Weights of a small model that predicts concentration at each pixel: decoder activation relu, 95000 training examples.
Rows from block 8 of the encoder of a small model that predicts concentration at each pixel, named by matrix and row number. Rows with one number within an expert belong to one neuron, the router's apart. Each number is 128 + 32 x the weight over its row's rms, rounded and kept within 0 to 255. All counts start at 0. Numbers have three digits each.
After each expert's rows are labels from the 100 images, of 14976, where the router gives the expert most weight on average: "strongest on" is what is common among them. Only what is clearly more common there than usual is listed. The data: reaction-diffusion patterns (Gray-Scott). In brackets: how many of the 100, against the usual share in percent.
# router: router (encoder.blocks.8.mlp.router.weight, 16x192, trained with AdamW), inputs 0-191
# up: expert up (encoder.blocks.8.mlp.up, 16x192x192), inputs 0-191
# down: expert down (encoder.blocks.8.mlp.down, 16x192x192, transposed), outputs 0-191

# expert 14
router.14:168049165112169134068110149129177105133154122139143161157102138088110094152186199136134180146150137149097093141177077175104090157123092088149104159146126095161128100159195059124101134077137127137114120085164152148150114121090182103068203144057119098129137150115094157102072081150138203067175130101124065075086140139099112144174095126161129096120158187140112148144140169128084081179072156136145110110138125154160113115073129114101110100165134144090091101114075110105115127121185136148150109100130149066127165064143123147086130137109091113105136163100116141094123113116092123112
up.0:203175177120083109171087151179078142132115109148124166066171141139112150159134168074068095124153102184101123138126083215112116134093107145167165104103083156118138071124131115073116141135083096158097173106157117099175176140114062105143140096078115136106162098142139126113162130122182108131120125161111138110092139142073062151197117101118158069108153126144121106118137064158121105161114104176150132136158135122116081110118156180191169103180104144158141113103156099072145170143112181128157111136154143127144152176125135192124142136141146159105103143125063118215064157097125125113
down.0:132139141140102127066183141126108153172124152141125147094145058076146096137115138056190132104135131069147132136149116154061133133101183184127111126123127110153116107124104094136102107114132144138155141084175088117162118124166081182138162108131139122120146126087056099061080099077136158088126110085120106114167108166065134089137112159076161137098110178167104071138067103081116099089156093074122132112098140079163101157145127140103220133120140093101116255183137096146118160075119115084139143142117114163110103087131167080141139157090121155131148139130105149101123075123147124088
strongest on: dark (93 vs 14.1)

# expert 8
router.8:169101109186155079189138119102150123109110154154158119141155163094111130171129110104156109115095106151175126084159107130054073152121130077164134126139148100171157115179111157177084159116158102127106149133140166129205110144045117143073086168127133083132111114170122109119184140116098158132135123120113068113098102131165079057173113167118109091147119123127168124111129114202089112103110125149129165127125145178119039126127124215083129133176136120160098093083086134130116177114105171150152128110133130138110088089101146193086132135197066119135117111182140112211137137146088152093
up.0:083132130114130168168163052113120149137085155148148173132116155159133081117096132148141139110154104106123098185107139157169124135112185162078117172183163113126118118175135094137162113181165176166202119149106101165142119075140118086156101154117138139085208101128117132160183128094128122157142135124144144145180211120168131090133125120103199100073146093095154130120096127104143146161132100107162127111129123149098133120180095171190149030141178123170158113057142120100206108161193139052145082074118104120174158101161107096120129142116098119158147109110134120105109142118156073104
down.0:092128146137081111143104122160148182117080143102163135110149171118048108135168117102170154070081180100129124208136066154098162137130133155073082105085137145094133126115140072122139126165125175178110086143159135119120075156066092147132078078140106136132113108152105122073074138149159118121066161096137102074103180202146065116084135173151095103110141122162090146166097113129112073132140075133150112150122156077089158130083147103093126131129100144112131119124113208090099107147101085102144172173190130115088162099128122062103103158124120085093051146110166134126151124147111128100
strongest on: embossed (65 vs 40.1); dark (38 vs 14.1); feed 0.078 kill 0.061 (34 vs 6.8)

# expert 1
router.1:151083176099193139141130110075128152085139126111095131155143202150102114160114091092170084111139103135141093113140129191052080158130105108157183097089189073154134114150134145125144108108150174120127142102135125130151149189117136118131134178134170114156170151116078096112087159125153145065132144084111116064090091145165127070156103119095094130121106138154126132128187160199057096174056065123084104106137123152092091141130120108130102152147143146119100094098120144143120121141118201120241115111115153116066145095108160221088139153156125133140135127133117088165126119135101131088
up.0:159065151184081054107070128141146121133124141091205108146135136149121164107183205154120197140092149140204112107118075070168154170135116186111086113141157139174141156171171113142149198085126117100101149128090158091143131114124133141124162097065085144154168068135152170084175077110156139098152121134139152142164121178131092122127133147179167107119121120137200158100100134114147107172143169126110152127142118102144119121106131167046130057138114163103077092128115113145115192143143130161133167146090059110158114108124107071113118107053128105108137119083104151136135111159111124120
down.0:130168151128106083125140144104089131139106130082133173150157114073113131206155070046178127127116117087087162112084113102144138096139187090104089109139098113088129088101116147111135106184121132091155115106144103112116078089075061148105080062109106107138164122164174086107128139074165140108146135135107175127166103185136102136125140190143141068117132119146147109152193066058128151160108138125173157140100143093124141072136155141127083166076146127191117133138128171141142146190121136098185145167154097124079125207114127084159114120122165135110132090134092084127142127059085089075
strongest on: embossed (88 vs 40.1); dark (74 vs 14.1)

# expert 12
router.12:105116113083176181170137151108191148116134127117127070159169147125128082135123136154134075134123095076152135136116097178095072099106065125120165073109093100165075156170119093142134117124152145076152119107192136082135058120086154131133102171127131128170147142110063090115087183138136138091144119085146065066165072151113212097221077155131123122111084109148146134129136147127095120138169063120122112112130100147104076151162046057155101152119143096125114119112142140117122098139136144161139156130131167118069158059101115177102129121181132139089095116138124101196136129111127156143
up.0:109137113132086167179148115108170063125160146053193094136103084117084153142103135163133180160134150115156194156104115141132179144112181079069122149139141107169049110095174070123121151153145154143122195127090182135141108092119167159121143165083125140105150084148116113200151108121112164131158131131131134134181121041130120118153160084120157102090147028161119122083073110127121172173086169108175144120064121181134100073146111084094132099181147099159163187116130113140125141161132135111101148096173146100113117119132086109123101144138122153145121159134151098164098140127114081070
down.0:164115183189031095137127115163161187156096097127098113139138123136116071159143107111136144127122162124151149136091120147143129138182176096152061080183153116140142113105099150129121124098162140104211113116112197126143096169113126169095093080135089095140201175143172132097126123090158073069137125098129124159173125166112057180158181133122079118149154129114121144205132071069205141141134095141141135088161165159181115104153104134149148135108145104135137216130123163104161155094128138102134124147148126119141142163150136108148125191132166131112175119110051135171094167097125124125
strongest on: pastel (64 vs 14.5)

# expert 4
router.4:060133157068139107153142138156208117063112073133124102121210145141094063166125108171139118084119155088085118123142076149086124152120097150178154159151127078110114114101141103142093113145141117120130114147106157166144101198172174110126146148139150082119147117127065188107081164160068180069135099128152128129103090104094165164148145094154086153174114126109115147167067150113162138127109068066120138166133114179118100125188064116138122158198073138138102079117141129139135088153159187102108139147115147117105176073126157199142115130124138173125115171084132141153119088121119090099
up.0:114116113121128170150133007111139200157148102156121168096101160179171142129127120110085048126085099071161110082109128132131136079158149111105086058152137146130150164110093158132135036146128146131153160189130090146073105148161095110186117109128160110099157123109090147154115120186180191198098142172118153097110124145137133073080148127103121167130073161079146149095147127140125142195187103190104112121130156112168137101141146138116136126212116148117114170119110148144150169133102099138128148137076115115076100146107109132139107122088146104150127113083139136066113106106197132146
down.0:170144116125134120138128107189146166157133143167147103131138085093128028168125143158124139107123094122160099148122104092136143053090126149109086085129169093091160144098100127148120122119151163087126132130118111091102112126176138117122099130140102116092119132096101087034134123117146147073193116073119163167126151118198148143123143161126154147072091115140104158089100109139170128175123132097159125090128149128121080137119164081135111095131078115147068205101184114155145120058106095107151166140192117081102113157107165148157102103156145108147107083064050116026206103093133128118
strongest on: embossed (75 vs 40.1)

# expert 5
router.5:193081156077197153098149140129174095069137072194121151136115166152139096089147106140125097146158140143119088073171159156106129100124123137135192098118139084151115086177183100165137191130157121186107168096143176134125063167158157133104141117120113114169073160134122125131111113094174170145185146094129126154152133114183100141122092099160111101128169132097141128102154158140097083086073119121144100109123165173171107151177139146120173165125105152094057118075071115084170161143165119134177128143127173113090166036148154164089095143105144157140142145156105135135174133114099058118
up.0:180144194164090101118117166155111100144114141112136160131138115145167140116106094120150178144111129176134152152131104091189153200121150187156113127101146131124149158115065081165107120106117080169144106121097098085108129158105103119156165110162104128113082079175165128164165088101095138108053131187108214159189192123116129101051116141181090101120146112149153113144121067110077188123138137190165091134168143103164139149101154180138134115088074152102080111137124135100088129080126141108133177135182105158192081099195081084149123145088112114128104076092133131128117144163120135119
down.0:053102148142144121134122173144134122062119143136132172107124156108121133158126117128140168094121156094086140148123092146133102212158168172128164130088125137157082128118098097106140107146142126191112113128130112146162080152120102142126174052100120188149131145061065113138107145099127154148126124086146080032177152148080141128122066135080070129108154196188110117088120083097145081118154121109147130147113147137134109105122097131152126120113145133105119000160127178116154136115147139146153135151133158139140145174121137115141128130158122152089060124079110088082164118108130194152
strongest on: stretched (98 vs 24.5); embossed (85 vs 40.1)

# expert 9
router.9:131142072189157098112162142073179055094150117155127100199086136111110104148122087083174185113110129190079184175144179108059151142101135145169151152152139126126133139127117150124131146127084124146101122152143166131143127179068128107105160130099131071120112170108183129089113133129117133102107112119184147182141174089123092141129148118142103097104180150135128091141117108104175130111160145095174130102119148129097094147111177105133139136083063118163163091140211175178141103182152151140153117121185132088116202159139155141098118151240121194126145120112113088158180120172125107134
up.0:149199126184140155119137243133127060135102143181122124156131084099115113110102055151148142084175098170162195114144186088121169139113159116155132091063152146136095167099148121104179171130130105149177074129115180193171100137145116159159090112127094135143131146118142140158151066105076134159144115142107147205122168114093096119085036143162065116127180116170106113142075112126167168131093160146196194139122145212155102134094160149123145094141178159162103106136109163152120089107089101134098138124114107087132136107136127117129104143140139139135120109109128097142151129113141138130
down.0:114116205137125199120162101112095185117087129124107120177115119065138109167159080107089151136105130086116129091122117132113115145158101112141147076170101132113116115087145064152136183154072182154084146148133110108130097155139160127103129090111120090114174131146134134115135094099061159101145133100130103120119109096091135135090098095141059121148174148117096115125117072142109138182144119138209057169047132145123123055183082126094117104129162145084136110170165136127173104161155096103203154116142182121107102180159111135165128121144096130113124134152116126166162085021162066101
strongest on: feed 0.078 kill 0.061 (64 vs 6.8); pastel (33 vs 14.5); feed 0.058 kill 0.065 (27 vs 6.6)

# expert 11
router.11:166057129080122096159135179119113159078180154098109148116135105123113128130152119102110159127091143166144117093169124136114048130121094125085175142107116131075142113110160136160152136090155131122146167152131123066137118137137121147088141166118074122168210126099117124126078183138112071107143161131071083052112108130134173092165102156138119098113155147154148173163153195117089052149145112121063156056065085123114106171170055124135066162144097152083111107144085156141104153109124146126152091122074144171104098060097172172110145134145090111086113172114097167151113132130074137104
up.0:114139181158100169112110107163130136138146144180208128143076133130137127211120120110166171125122127146143166100104109115129160104125153129104080128110151192161148156110054049150141135117119061115183089111114093130173136139122079152143128072170120136181150069159156131089137167149089231089148174150120172168132158087132114144142177176146118189145121082112102127179109149130146161183078146126083126124143140154150104122109156150087106092110158156098152173099114172102139128158146096179117124164152084097172120125144110096159144163147120225068173101128117121162150169109113113153
down.0:124130137148124150110121156093130064130168073130133101128132111081155109228144161147127131126138128065113144135097102150138128180092145087183143132205102111108119091177114128120186097152151151163076130126150143164108095104125104102099129149125172126122121157163124150103128126098137156167159080132152144133123078140209096124099129131178160185169110158139106205092067102094219103101130160129140159132076047184129159160130119190126121168104098138169145183129166130091112131118078129111143110160126086130159111147112143090134160118142088184092117123197131164148185133116192140197
strongest on: pastel (61 vs 14.5)

# expert 10
router.10:081131145132131176110174066125105178148131112097212088116126098045087111107084088126114085106157147014123111183118095164125103140145148118073163105184107107115151107118085107127133086161156125173110101146170099138138080100127109126136146124110179138167138145129071059129173112140126055115035107162195112082134141129075181116136144099122148122126104146138081116125150093117119179140160176123106151121152120051098128161133105064154087107137137149169156117135155113132161119172188138125148151090100143122153113102107143150093176140174152101120082132152097085157165146100153110119
up.0:097080179112128117138120170183171069103122133121141123162146143181113099136138194094075160173094111158143074132160136175148142125074149093143161171134093092156111109143157149153147137106138147107100131103119130093156125163117144135077082165110068102110177109107116141077033112117135164113121190076115149094099075141127162096148120182141129087170106106084176151137106157137156092160038095110095132136119114167136138108190115120173133152129111126090062186080094178121144187158172180166117114136162157098087166108094139137112144133067097176137131183101114163188113116150114141136
down.0:070114053157156143157076120168131089107145081140153112098131116168129210110086134168143117113137165138163145111116105169132122181155129127123124157139140134193104119087087176127117090122136095109106172153109123091092165133186110078168109116119133126148133160059167183167129105136167095125113144132111116107142145154144140144184124117140100174180115146166145123146095198210095151087070125143112118142165127156093123172112095133157119147163110127147111229115123116221118121133131160166123113105062111154203088076137133150119128106107137098168160109120201110172162195164170152113
strongest on: pastel (65 vs 14.5)

# expert 2
router.2:131114210088149157143119160074175162102116089157118115164155146150101100167133120084108125100147117136159141098116086156074095174100092110150192145143116084153126161149093101102140124122171118092117084076207134086163091187124169128131086155155157128188153150125098058085123132178110090136143147078101066066106122147143167084130074125124088138146110137093123132156102074170143106117083053139096172119086158172108094172139104106159142201173141131150099095108159130164137101105107171125145127101100160107109176079076180145096114125101119133112163146174123074172141129174109159108
up.0:163131170126139141167116134065128083130092152131116132187140134188171135134144132126122170169162137126121108140146128126094136122130152102080157113053158090119088082111149128140112099097133185161084122147122150141132114140084149132081160201081085118071146144079168158135152103137139171139113121113167170108109174145133114159067129071206122095114144102161138123156223163095122132115124089150146123104064148225113142077152102118131144100117141105145067121095112107140139101175172183140068166125142152148072124065112123171150081082045132137139141070140137072152112105146100083127
down.0:146079141143133183153144082175143090103142082126107124108151155127173104115102169094119168145104117182092158163096149168101137108079164157147162145123092144140171146156067120110102077123110117108192153110128120105107072106118103150144187102165116106119095111164195087090110124175139131110115141091149136166157125191111094156063233120113167105124140091113136101065169162106181076170104135137078148180111127111081099161078133154107129086155126139116107190069103163100145123124110129118206082158156159104139165180140092172111163123143144098098081128098140130215143121133122119149
strongest on: embossed (92 vs 40.1); dark (80 vs 14.1)

# expert 7
router.7:126117098163154158115149162163166053095139089160136089151120170126154120170146129133200098107101126165076138122103160139102133120128142065147115131067118155172120109191107126189132153133093108028176103140168141151151114096142132096078087063109139069157120132099074129086179079144130126218123115116132123179126094126141119114172176129162132126084092100068115137127117158160168162125174155104119156122110136096089122138116148104148169068112101160079126104162111169102158157099155060150115135101142135065163177163161151096076137125159126144154151149083085120101198093114118083118
up.0:120158098147038144162138193085147141114155186091130142090080154094164148150128121108127139136156123172113127169122115146122147207149121111134117184133123209109133137091134126122095104113135140179168219137146173131144132091159082172088182071063091127080098130154181181143131130134162141128118058132131131157124048097158096112107160045112091108100163102122116164153148126151107099116157120096097143189176146074140120131162152159050135102130097127123155125142082115132164144091068126151131165136160129082093129163128107073156143138113105142126111052089152095150096123165141144112
down.0:129096162162102118130127113170118160064093129080088128097159149066098098127121165097182112146102095130132095095135140128106106087140111103144133087148119105136122074121091178064153105132146135131204174110136078093131138170086171122116122101150152118130125095152117113114155116104120124204208093146085088079136116145155153181098124092103131127167124105118098140045152164083170079194103137151115115092071114119126145111125134146097155137116114127116163180125139142093178101074155145110104121187112068101129141089085124139167098117132052176107100139074103147110160074092185087221
strongest on: feed 0.078 kill 0.061 (44 vs 6.8); pastel (41 vs 14.5); feed 0.058 kill 0.065 (27 vs 6.6)

# expert 15
router.15:101096099090178134085127166116205043120158099142135125125155145135117132119148164142149096066169140150105139094167122132117113096125088084173110080115148083115131161185081112172189217168176133105130113095150153086131096144097183128105146118174156099150162133147116058109088141148058157159179130111133075108094129198144128113170067115144134126149117088098096145154085140188143089158131109149117100146073158126106095125121097079135115167184103136127103103118044156153135095180137119144092124154132168143174123051127166146115145154096149127192143174143131102156136127114078117133
up.0:155218116156090139087111131149074159129076175091082103083103108141172182130126087138077124132163109170137107101076171084184153087122151179144105079138126175111098157119134146132167094122130132153191141139134121105134198124150050162196131107114157199149102127119187125162190134084077119152097135171107166132111097126158072121067163187114101153157108102181080112106117101140130162078117155205172129113197122114135172157121159158126072108129133130165138125124148126128125128112138137132139109104159089130162117163112103098149110138138139114121144074117105141139092174142156174206
down.0:170133140115098165132146099122103198120125145124126166126131088064094078110155102085170107101065103089151121110130119061132173141179167128122103085110140117148146114078153091101094064124122152144120095146157126147114045116120097136091155142084132074094167091099042145092180148076142109100108115066063127118058129134156102147174144147140104145080143194121074117132165083098176118132133084105224121094081193125142093111127141121128169103138123146156172090141130116124118159120149103107099120127161098114169094122151151105142143116107109167113093173100089110068133099043126134127
strongest on: embossed (79 vs 40.1); stretched (76 vs 24.5)

# expert 3
router.3:129099179079153134145131177105153100111136097090135140154154146182113155134163092109090085154115126142142065132148115179089102177107093103168169106100115096168169092152158115133149127123149144187116103088145122062126121166141132121114137177135125138110148140091077121134075156141121160132165201114117075107123061149166149119167072147114134091124132105149170148137200115135072069164126087166094098144061148133113110133147031084124108172130128112143023148077112149121117216116136167122168115115105153167096112062077136159122147109116104171125117138157130070177137122157103155097
up.0:053116107097146169092147190117149130160105130098164132125174106141089157125202124169149121166083114087172134135083093146115123180076111141130135135161095110149086136131141100162158121139147168143129114123078117120102103084118161082109135108108165099088115136136095091167142171146084188100110142147128053125141158150108151124112113104080168168105118116144171073105093091096113186122171122105160136149090106076113169075137047070111154093187079187158131103103163053141079142152126165135103124086233173150128125095134082097135145123079119080116121110118108134103134144067147156144
down.0:097125120137143134125102104135121094118088134103120170132131149152184145125112137060138173164188075160138107166079163141084116091150132099110148140065125138165152179117121096120115138079086111139110134099112106065114128104118141122111106097135140114173083097101191100116113202134089086127103158114128139094086145083083138111100166097086135154106190060112111181115111159138158142090090121118100097180115094071116119081129183136144093162098108118095087009074113137088095060087077122122089131098103124160109171163124116174125150144096144124172085173171142112055132141150103124077
strongest on: pastel (61 vs 14.5)

# expert 13
router.13:096054173112143134212154143137130058089159101122124109194097155159141053165189187127146121108140177191114114105124136164139063134104122084121201160147090107151145117217163122113148123138153146174140124115148145108192089141104165114082119154112151094101146119106055098102095130139151151133137144119112129090137075159161162070166114043150082119157092098114178190101217124137097102149118103102121135073104094113103084156160125119143123129115100144084079105120128134116169126136127135164149093107141146108090138122092156161106150139081125096166089156143148138156158101172122134104
up.0:133115164179174145138050160115119149092130119118147085084121091196140107121091125066096172179171098227169086074080105096118094228115109139144151166144135090162177118095139178111135160154151138140107134100121143105150158171107090163190143103144129140117138112118173116123156089084137109038181109133091140108064147117138107154142151138079167096113172138111092096133142086077146131156055131113123155096114085131106146088123160131102071122157113115160103146129149097151072142105104126130170143112156149094076159112146146168118155152151163146115126121083096119156091083186123165160
down.0:171119119175149066155120175112150084179091167145120163110096109110119096163102156075172176128091131105160127101091106175052148125088158155137110163155089139131154137152065113165132188084118129110168197145120156101116097118199071134086101113131132085144162152084084115125096143153103171073131190090099114150174175155098088132142059128106097125141166140173118126072161124121152131139185155108127097108081131070073130146090106153114197148145111165158128211071110100143168122135143187097159134142141130105138146139138142118123141095199133137163091096096077172122148120140144143120
strongest on: dark (94 vs 14.1); embossed (85 vs 40.1)

# expert 0
router.0:113121132122177168144161118084148156112149116137153104147166130100108064163125165124145112118100124078130096117168088148130070143123144133164135096130193106142090098170146187135126098149172185177116084135178096067110135192150128125078089128104151137164148081151113108138120132133144181112073129103138107059105106151166151086182083098110148133160108104146154122138182087145081121170126060122104136155176114138107137114126091092143066200155153128160106085104132124086194143134100170157197114163156205080109128115096160148067107124100094167148121165120104082195143120165109075084
up.0:087085116096091139181151101100182095169172145136141155176137126125055119122156175150189124132096148134152120117122112115143119147172134089121153155168133179158104121142087095125120156120139160125110142118148097123148143103109125100089090159104129046119166088131122151143175146135186099076109102115135110116092169180117158167165118098108148107093085097171148054111166097126131110146128159075195167170097091023098177132066134093083129150150098165139120078101153085153078119162174123126150146129194205107111224166143095111134115156145131105124165153152115120092154116146114097088
down.0:127080131138192182127159119156164104097139125119198116148129095196194117095086181134117142118155129150116150121104166150119058158108146138087164149111201166139156133091150112086100122097146121155175161130162101137128179154111137119187147139153088161124085104130130128178152151139139070142081138130133138144115174120103227100150141137120105181135103163140111119137129143162081171097117117188099095127127089115159184106157181125135139117105100093129163000112070147118119114078141149148116148105077111146127163133146144159147179090140171178164113130162175111144160142202130119171
strongest on: embossed (100 vs 40.1); dark (94 vs 14.1)